Weights of a small self-supervised image encoder.
Model: 32-pixel images, arch vit, norm rmsnorm.
Training: muon at rate 0.0049, 7200 steps, batches of 256.
Data: trained on streak pictures of flow and ridge fields, 37.8 epochs.
Rows from block 5 of a small self-supervised image encoder, named by matrix and row number. Rows with one number belong to one neuron. Each number is 200 + 30 x the weight over its row's rms, rounded and kept within 0 to 999. All counts start at 0.
After each neuron's rows are labels from the 100 images, of 14848, where the neuron reaches its highest value: "patch colour" is the nearest of a few named colours to the mean colour under the peak. Only what is clearly more common there than usual is listed. The data: streak pictures of flow and ridge fields. In brackets: how many of the 100.
# fc1: MLP up (model.blocks.5.mlp.fc1.weight, 384x128), inputs 0-127
# fc2: MLP down (model.blocks.5.mlp.fc2.weight, 128x384, transposed), outputs 0-127

fc1.6,265,211,199,237,205,199,169,200,216,210,166,243,208,153,180,198,224,190,151,197,140,220,177,201,193,180,219,202,232,259,260,203,182,232,173,198,220,214,184,196,180,187,177,244,140,227,149,173,270,159,169,192,191,236,167,224,177,219,168,226,164,180,242,236,141,189,189,177,201,152,157,220,235,216,190,194,169,191,223,204,220,170,177,283,215,126,161,230,258,170,195,200,208,160,182,140,149,230,227,191,189,207,201,201,234,207,210,194,202,174,217,220,210,198,226,199,172,237,160,202,196,163,178,217,183,228,183,180
fc2.6,172,225,183,194,174,225,201,158,170,247,178,179,240,224,222,184,160,245,180,165,258,211,192,212,248,223,193,190,249,185,235,226,195,182,220,199,149,211,221,225,215,185,212,164,158,231,199,222,188,192,221,203,211,171,178,203,193,185,246,255,179,209,200,198,215,176,186,183,200,209,215,231,177,165,166,225,198,197,161,178,167,177,185,234,243,226,246,179,213,203,206,235,202,182,220,164,258,225,136,168,210,262,156,177,171,171,241,179,235,246,164,153,163,139,195,189,189,204,139,195,216,238,163,234,152,247,215,274
patch colour: black (26)

fc1.1,182,215,189,200,184,246,217,201,156,241,165,181,220,189,165,186,160,200,164,223,167,240,174,216,225,205,214,196,249,266,171,223,197,191,232,228,220,202,209,217,217,170,213,151,155,195,190,183,168,192,159,267,215,100,206,214,227,198,159,196,218,196,187,210,203,155,207,181,192,219,191,213,200,171,179,234,181,160,250,156,207,212,167,206,217,151,257,170,158,193,256,207,216,205,227,211,229,177,199,195,232,207,201,259,249,199,233,225,212,172,215,181,164,274,205,249,239,172,222,127,201,169,206,237,221,184,175,207
fc2.1,244,179,203,213,166,187,248,158,197,224,172,241,137,179,164,220,136,220,194,177,216,214,202,210,203,210,192,188,162,196,237,222,254,218,215,262,213,228,178,194,193,191,200,218,193,209,237,248,243,203,162,195,194,204,179,171,185,177,231,190,151,190,197,168,147,198,193,163,240,200,184,227,193,244,207,219,233,210,196,172,141,180,225,220,174,189,190,173,207,217,195,156,231,220,200,160,220,233,198,179,230,263,275,164,208,222,162,162,227,139,222,187,155,184,224,152,191,228,240,248,116,228,172,217,228,164,197,202
patch colour: white (45)

fc1.377,217,194,158,204,267,161,175,208,208,156,190,228,203,178,193,198,184,181,187,195,130,223,217,267,207,224,190,265,205,218,175,168,193,157,262,137,228,195,203,201,228,160,166,207,175,151,183,179,247,182,182,171,187,178,201,252,196,162,185,213,237,168,199,184,155,185,237,207,174,233,181,179,198,219,170,163,224,182,191,140,156,251,179,235,157,122,139,185,165,206,219,183,192,213,151,219,217,189,201,203,224,215,169,198,206,182,189,225,141,198,128,184,213,185,180,201,186,200,172,200,219,204,225,191,146,199,167,186
fc2.377,226,239,199,169,148,238,230,180,191,238,172,138,166,184,196,208,189,169,162,195,213,244,231,180,186,184,206,143,176,208,208,215,212,256,211,211,187,225,231,184,209,223,162,199,178,130,246,209,168,194,210,224,233,229,205,193,215,183,202,249,155,251,257,221,221,239,158,171,242,150,226,161,247,220,181,232,168,195,198,208,228,148,179,229,227,236,233,184,174,173,190,215,223,153,205,179,222,183,128,183,269,191,222,203,199,216,242,243,203,180,211,182,165,193,267,239,200,225,207,182,168,229,167,189,216,201,175,224
patch colour: black (79)

fc1.266,236,184,223,161,229,231,199,213,279,208,172,200,208,182,244,181,219,203,184,212,174,258,202,148,193,228,217,225,155,223,186,191,187,204,176,307,207,179,189,233,190,208,235,176,192,173,217,167,177,231,159,187,246,198,260,198,163,210,158,162,210,194,167,198,158,230,263,237,137,211,220,161,185,191,230,174,201,224,206,238,193,197,122,180,219,181,278,217,206,243,205,215,182,187,178,179,257,232,201,198,205,185,230,184,170,183,188,170,190,216,190,216,226,153,204,219,215,163,173,223,221,214,196,186,197,217,163,250
fc2.266,233,209,235,133,215,165,173,155,193,221,197,230,232,240,217,201,216,203,218,242,178,180,240,204,144,177,182,232,229,209,238,218,185,179,238,210,245,234,227,175,200,222,201,221,217,201,189,139,177,166,193,212,208,223,204,168,258,191,210,150,206,111,195,218,193,236,242,181,238,183,218,198,174,238,194,206,195,213,230,214,196,252,225,159,141,204,185,184,216,237,160,126,218,188,248,197,196,186,242,250,207,183,263,233,199,180,235,209,202,135,192,172,240,225,191,189,189,184,120,191,202,194,212,166,178,220,195,187
patch colour: white (39)

fc1.211,202,164,194,206,146,212,192,216,174,95,219,176,179,206,204,225,244,212,201,184,120,202,201,167,196,211,163,205,249,223,235,148,218,199,237,184,261,206,180,186,222,200,186,172,202,175,187,165,186,228,219,201,214,164,221,187,220,200,251,237,214,150,170,150,252,279,209,204,212,245,165,154,257,207,212,167,214,194,235,175,192,180,200,246,175,207,153,224,183,240,211,247,194,192,228,196,187,184,206,173,234,228,220,181,263,206,172,225,197,195,205,194,166,192,233,184,136,186,220,219,235,184,251,189,229,204,221,202
fc2.211,164,242,166,237,206,231,221,194,206,252,175,183,228,251,171,159,205,151,198,179,242,239,247,102,188,198,176,213,157,208,261,209,262,207,227,229,171,188,186,167,211,173,219,191,199,169,132,203,230,174,174,219,160,184,205,218,174,197,199,197,164,196,205,244,150,200,164,200,195,156,185,241,192,199,205,202,224,167,173,225,254,180,218,192,248,180,238,160,211,184,175,285,194,180,253,179,189,236,213,170,227,164,193,169,212,214,172,179,186,248,206,211,221,240,213,209,167,213,172,217,221,206,179,219,206,237,202,164
patch colour: black (66)

fc1.315,175,208,154,161,195,221,159,192,218,146,171,175,222,197,220,229,244,195,202,184,195,185,254,185,227,177,214,208,218,215,192,190,138,235,189,272,140,257,196,187,181,225,204,165,220,187,112,152,245,177,228,178,162,131,173,159,181,149,185,228,233,238,178,182,228,236,204,171,190,212,180,179,209,193,227,152,211,164,184,219,219,140,200,156,234,159,195,226,189,198,258,228,200,237,189,200,212,196,192,162,205,186,165,198,177,160,178,182,160,191,184,163,145,229,179,212,234,178,220,206,219,196,201,147,224,200,202,213
fc2.315,144,177,219,175,165,191,187,175,182,191,218,218,199,163,175,181,200,141,174,175,196,198,197,186,194,193,194,209,183,226,226,246,257,204,217,194,193,227,155,199,218,222,182,193,157,222,219,165,186,211,157,235,192,222,210,160,221,180,234,228,189,158,217,172,224,186,171,235,220,228,198,215,222,235,281,239,170,166,252,192,192,215,207,195,209,211,215,215,174,220,190,186,224,173,233,166,229,228,226,219,195,177,185,168,184,218,133,199,172,257,208,218,210,196,227,280,93,196,221,243,214,209,199,182,292,182,193,138
patch colour: black (31)

fc1.50,207,180,244,203,165,202,166,195,230,204,222,209,179,209,170,207,215,149,203,155,185,225,178,158,183,140,197,213,193,204,275,173,188,213,182,260,229,207,214,191,235,193,239,214,165,201,274,244,157,199,192,162,190,208,227,234,225,233,183,242,195,162,253,217,201,200,259,197,162,170,189,234,139,224,204,186,227,171,202,205,163,254,184,210,238,211,188,191,237,222,214,223,203,203,139,206,187,218,199,221,283,172,225,164,239,200,207,223,209,201,178,204,188,205,269,147,247,218,155,220,161,200,209,184,214,160,148,196
fc2.50,206,214,156,221,219,155,190,144,196,194,160,243,262,171,228,242,201,232,201,215,210,197,221,249,196,243,202,189,228,204,158,172,215,210,187,185,183,217,175,208,195,188,155,216,228,170,181,188,186,219,150,204,218,201,197,228,161,216,279,152,218,222,147,170,214,197,196,172,200,201,272,214,267,188,182,173,164,206,246,200,286,149,213,215,187,148,211,188,203,155,212,213,184,175,224,250,223,153,227,205,173,194,211,228,182,205,239,211,188,262,220,210,219,175,134,263,160,229,215,194,199,173,192,207,190,220,195,221
patch colour: black (27); white (26)

fc1.330,198,161,208,205,162,183,179,167,207,240,164,178,194,234,228,216,211,211,200,215,197,162,169,199,194,156,169,228,184,209,181,155,184,289,244,222,229,175,182,254,195,181,144,177,174,192,203,263,168,181,215,189,188,194,192,151,233,230,185,203,229,240,214,216,230,179,202,175,210,200,166,249,245,149,163,163,210,172,171,149,201,207,250,221,167,193,207,165,201,186,153,228,221,195,190,204,212,227,223,151,208,200,220,219,188,208,193,212,305,169,219,224,175,176,163,184,174,227,175,147,192,184,118,219,193,217,176,166
fc2.330,180,227,164,220,196,170,246,199,134,267,231,195,163,163,169,187,245,226,162,179,179,270,190,190,203,227,229,195,163,209,200,271,186,164,220,188,191,162,200,230,239,193,261,226,169,202,187,220,178,236,175,177,203,182,251,250,206,172,189,248,201,196,174,188,195,151,237,158,167,166,179,215,193,225,194,241,199,224,194,216,181,160,189,257,188,225,210,148,252,228,223,202,206,178,246,212,213,169,185,189,210,286,202,182,181,230,163,186,197,167,192,218,191,195,232,222,219,208,213,157,227,210,201,156,259,183,168,223
patch colour: black (28)

fc1.138,182,194,214,215,207,193,177,231,186,165,220,200,238,162,203,167,224,198,166,226,246,253,188,204,175,207,194,216,208,213,197,164,224,199,152,144,213,225,244,178,181,251,211,192,162,166,207,230,194,181,186,203,217,218,199,164,204,168,187,231,225,268,182,207,220,164,188,177,141,242,216,155,233,210,184,211,187,182,187,244,195,157,222,174,197,191,178,192,152,106,271,221,134,183,252,180,188,219,221,204,233,229,221,183,190,195,243,207,252,212,129,160,216,139,232,173,183,196,182,190,166,221,200,201,234,261,187,219
fc2.138,165,204,221,190,193,178,233,235,181,158,200,257,237,242,239,244,176,234,193,181,125,155,207,244,189,176,211,178,198,143,176,192,181,198,199,218,196,157,198,196,171,206,138,232,218,230,220,185,244,183,193,199,183,211,174,165,154,218,133,175,191,228,205,242,145,227,194,230,214,199,201,223,250,204,207,204,184,211,207,182,204,244,216,207,224,228,161,227,197,214,182,213,226,221,200,159,199,156,157,130,183,204,143,248,142,258,187,193,175,247,184,262,231,280,199,200,188,200,205,208,211,210,230,184,219,196,225,197
patch colour: black (30)

fc1.254,171,168,171,201,170,196,197,219,212,234,195,173,179,200,147,181,141,192,261,200,157,228,219,221,228,195,228,204,244,253,198,194,207,275,174,141,210,188,170,185,215,240,182,175,185,209,174,237,188,257,192,229,191,225,184,188,164,215,208,172,266,202,173,223,243,249,157,180,150,192,242,175,194,208,231,189,216,235,192,223,179,198,239,187,194,176,218,173,213,154,177,252,194,216,236,246,226,201,200,194,161,174,196,202,206,234,192,216,207,270,131,145,211,211,232,218,145,253,197,185,198,209,193,185,203,232,132,203
fc2.254,206,214,272,179,252,232,189,208,194,176,234,231,193,196,237,210,215,244,219,225,210,198,242,191,146,209,184,164,206,189,197,197,155,169,197,259,153,185,201,157,192,193,201,222,210,136,186,164,230,177,156,199,195,245,210,198,235,221,177,239,134,233,185,214,163,199,141,205,199,145,175,180,172,198,239,182,221,161,199,190,254,175,210,185,189,241,221,139,173,236,211,209,203,193,191,151,182,234,169,224,226,256,212,127,158,214,202,213,252,190,174,174,227,201,172,236,223,200,255,211,183,218,201,138,193,226,179,187
patch colour: black (54); white (38)

fc1.349,213,225,144,284,168,214,170,223,202,214,211,209,178,240,217,237,163,179,167,166,191,251,203,184,260,205,244,199,217,250,205,157,167,201,213,209,210,209,247,146,218,199,208,209,146,135,184,203,187,210,208,228,230,233,168,217,225,239,202,118,261,188,198,208,158,158,221,221,211,211,169,195,211,196,160,189,217,213,268,177,193,181,180,250,213,161,156,253,233,180,243,174,188,185,166,179,223,173,180,260,184,227,189,218,152,182,221,195,195,230,206,191,172,196,205,228,202,186,162,230,214,231,208,231,215,190,168,229
fc2.349,173,219,182,165,180,187,236,205,163,187,140,186,200,255,143,191,216,190,198,199,156,286,265,165,187,203,223,163,188,225,197,246,210,237,180,201,179,188,171,234,172,181,231,261,210,232,243,190,185,179,211,183,187,149,185,212,228,176,188,243,178,188,200,207,259,186,218,202,175,160,166,228,234,179,165,190,203,170,133,169,197,198,156,164,203,240,159,150,190,216,176,184,175,184,216,164,267,204,233,180,253,216,172,230,217,180,245,185,270,191,197,236,195,190,194,210,172,236,180,171,167,219,183,167,204,190,206,230
patch colour: black (63)

fc1.53,149,181,138,152,215,189,219,208,159,232,206,213,188,205,175,196,200,155,195,164,205,228,174,187,238,247,265,184,238,230,199,163,178,214,189,186,189,224,181,226,199,211,229,243,238,185,206,218,183,177,204,234,233,208,156,222,194,223,173,172,218,215,169,201,221,150,188,236,153,181,214,161,205,244,234,165,225,176,168,212,202,97,176,260,132,254,186,202,198,235,207,166,185,203,207,251,191,189,225,196,217,181,202,164,185,230,209,247,160,204,226,178,239,218,187,224,243,251,153,199,215,174,193,202,234,237,194,141
fc2.53,253,158,232,252,202,165,148,176,218,160,210,120,201,168,190,205,222,197,195,193,168,187,226,246,179,220,204,232,208,252,228,227,231,177,173,182,244,128,194,178,184,214,214,203,218,229,151,207,210,239,185,199,205,205,201,199,167,207,170,163,200,231,201,207,200,205,203,230,144,243,229,277,194,184,211,212,227,197,192,234,242,264,182,218,241,200,159,224,129,202,241,250,209,204,173,217,195,184,173,209,206,199,212,131,215,171,226,210,203,217,227,209,273,217,202,176,251,151,221,191,183,205,214,229,179,226,246,193
patch colour: black (43)

fc1.116,244,186,200,187,239,179,184,207,140,227,180,216,130,185,203,219,217,205,208,150,201,231,223,201,208,277,183,234,244,188,256,186,180,170,241,203,238,254,206,196,205,134,201,259,170,253,194,210,238,226,241,194,218,173,205,215,174,221,149,221,190,145,189,220,212,186,213,160,233,126,172,167,202,222,200,127,208,194,196,238,196,188,234,193,180,165,181,205,227,231,199,212,229,183,155,156,132,165,193,222,219,204,211,239,193,149,237,218,201,237,182,207,151,187,188,189,232,222,188,194,220,200,223,219,222,190,160,218
fc2.116,230,245,193,213,244,200,166,186,218,220,190,177,227,149,159,263,218,220,141,198,235,193,242,190,179,211,172,245,184,221,165,196,173,183,156,111,207,246,188,269,225,171,204,218,208,197,199,168,220,164,227,241,238,154,176,237,178,173,198,207,232,238,250,268,164,249,203,236,183,205,195,188,220,159,168,229,226,233,222,173,199,181,181,216,248,184,242,153,185,200,155,228,203,208,202,218,222,206,225,217,193,248,181,223,183,222,181,185,254,167,191,179,159,140,185,196,197,151,214,169,213,191,191,217,214,174,200,196
patch colour: black (32)

fc1.260,195,205,172,175,275,192,220,246,251,156,186,223,214,192,272,208,197,210,142,216,221,268,231,191,210,219,205,213,208,200,187,200,179,210,207,177,176,181,195,246,193,204,239,182,193,193,150,205,193,177,184,236,233,159,218,171,198,173,181,228,168,218,185,212,186,197,195,255,150,238,265,150,191,206,223,139,231,190,187,211,230,192,138,178,156,175,227,233,196,227,156,219,188,251,177,168,199,254,226,197,166,163,169,189,220,207,221,225,153,155,181,188,153,210,168,205,240,198,156,210,181,180,194,187,175,238,124,204
fc2.260,181,200,252,184,217,223,222,194,211,211,208,224,117,193,170,216,213,223,183,198,196,143,235,262,182,187,191,236,254,238,171,213,204,219,175,208,192,180,184,179,193,223,201,194,148,167,196,175,172,147,190,226,198,235,236,192,223,179,119,209,223,213,155,213,200,203,205,214,174,203,198,219,179,222,123,195,143,237,194,189,215,183,184,240,186,225,215,167,152,273,211,177,139,134,227,254,215,179,183,202,227,239,181,220,232,201,179,199,147,154,222,165,252,221,185,199,208,213,171,207,205,189,207,137,237,222,192,198
patch colour: white (26)

fc1.366,231,202,198,166,191,218,217,197,199,260,176,206,227,154,208,141,250,197,178,168,202,216,204,188,202,251,218,260,154,142,197,216,163,138,180,160,168,166,182,212,197,182,190,190,214,182,216,158,201,227,191,238,228,182,201,199,229,190,192,215,202,150,190,176,224,144,183,188,152,196,160,147,208,222,242,218,183,195,194,196,194,183,177,156,192,222,183,179,240,147,224,211,162,211,215,260,239,197,96,210,207,234,227,168,207,211,191,187,172,198,224,207,185,233,205,223,262,258,126,165,227,218,222,191,189,224,184,183
fc2.366,187,152,174,217,174,213,166,219,230,172,215,142,174,203,140,284,180,127,210,205,189,193,170,212,186,216,173,142,215,181,185,185,214,165,165,215,241,168,230,209,241,189,196,216,205,205,189,204,144,246,193,213,201,208,196,242,163,142,197,227,192,245,191,167,198,220,229,193,202,188,227,227,192,229,262,206,175,188,172,252,224,199,224,166,252,146,243,183,186,206,137,187,215,240,169,143,199,184,216,230,181,166,155,214,217,146,190,242,204,226,223,211,212,160,184,204,215,162,192,148,237,194,197,204,211,170,245,222
patch colour: black (78)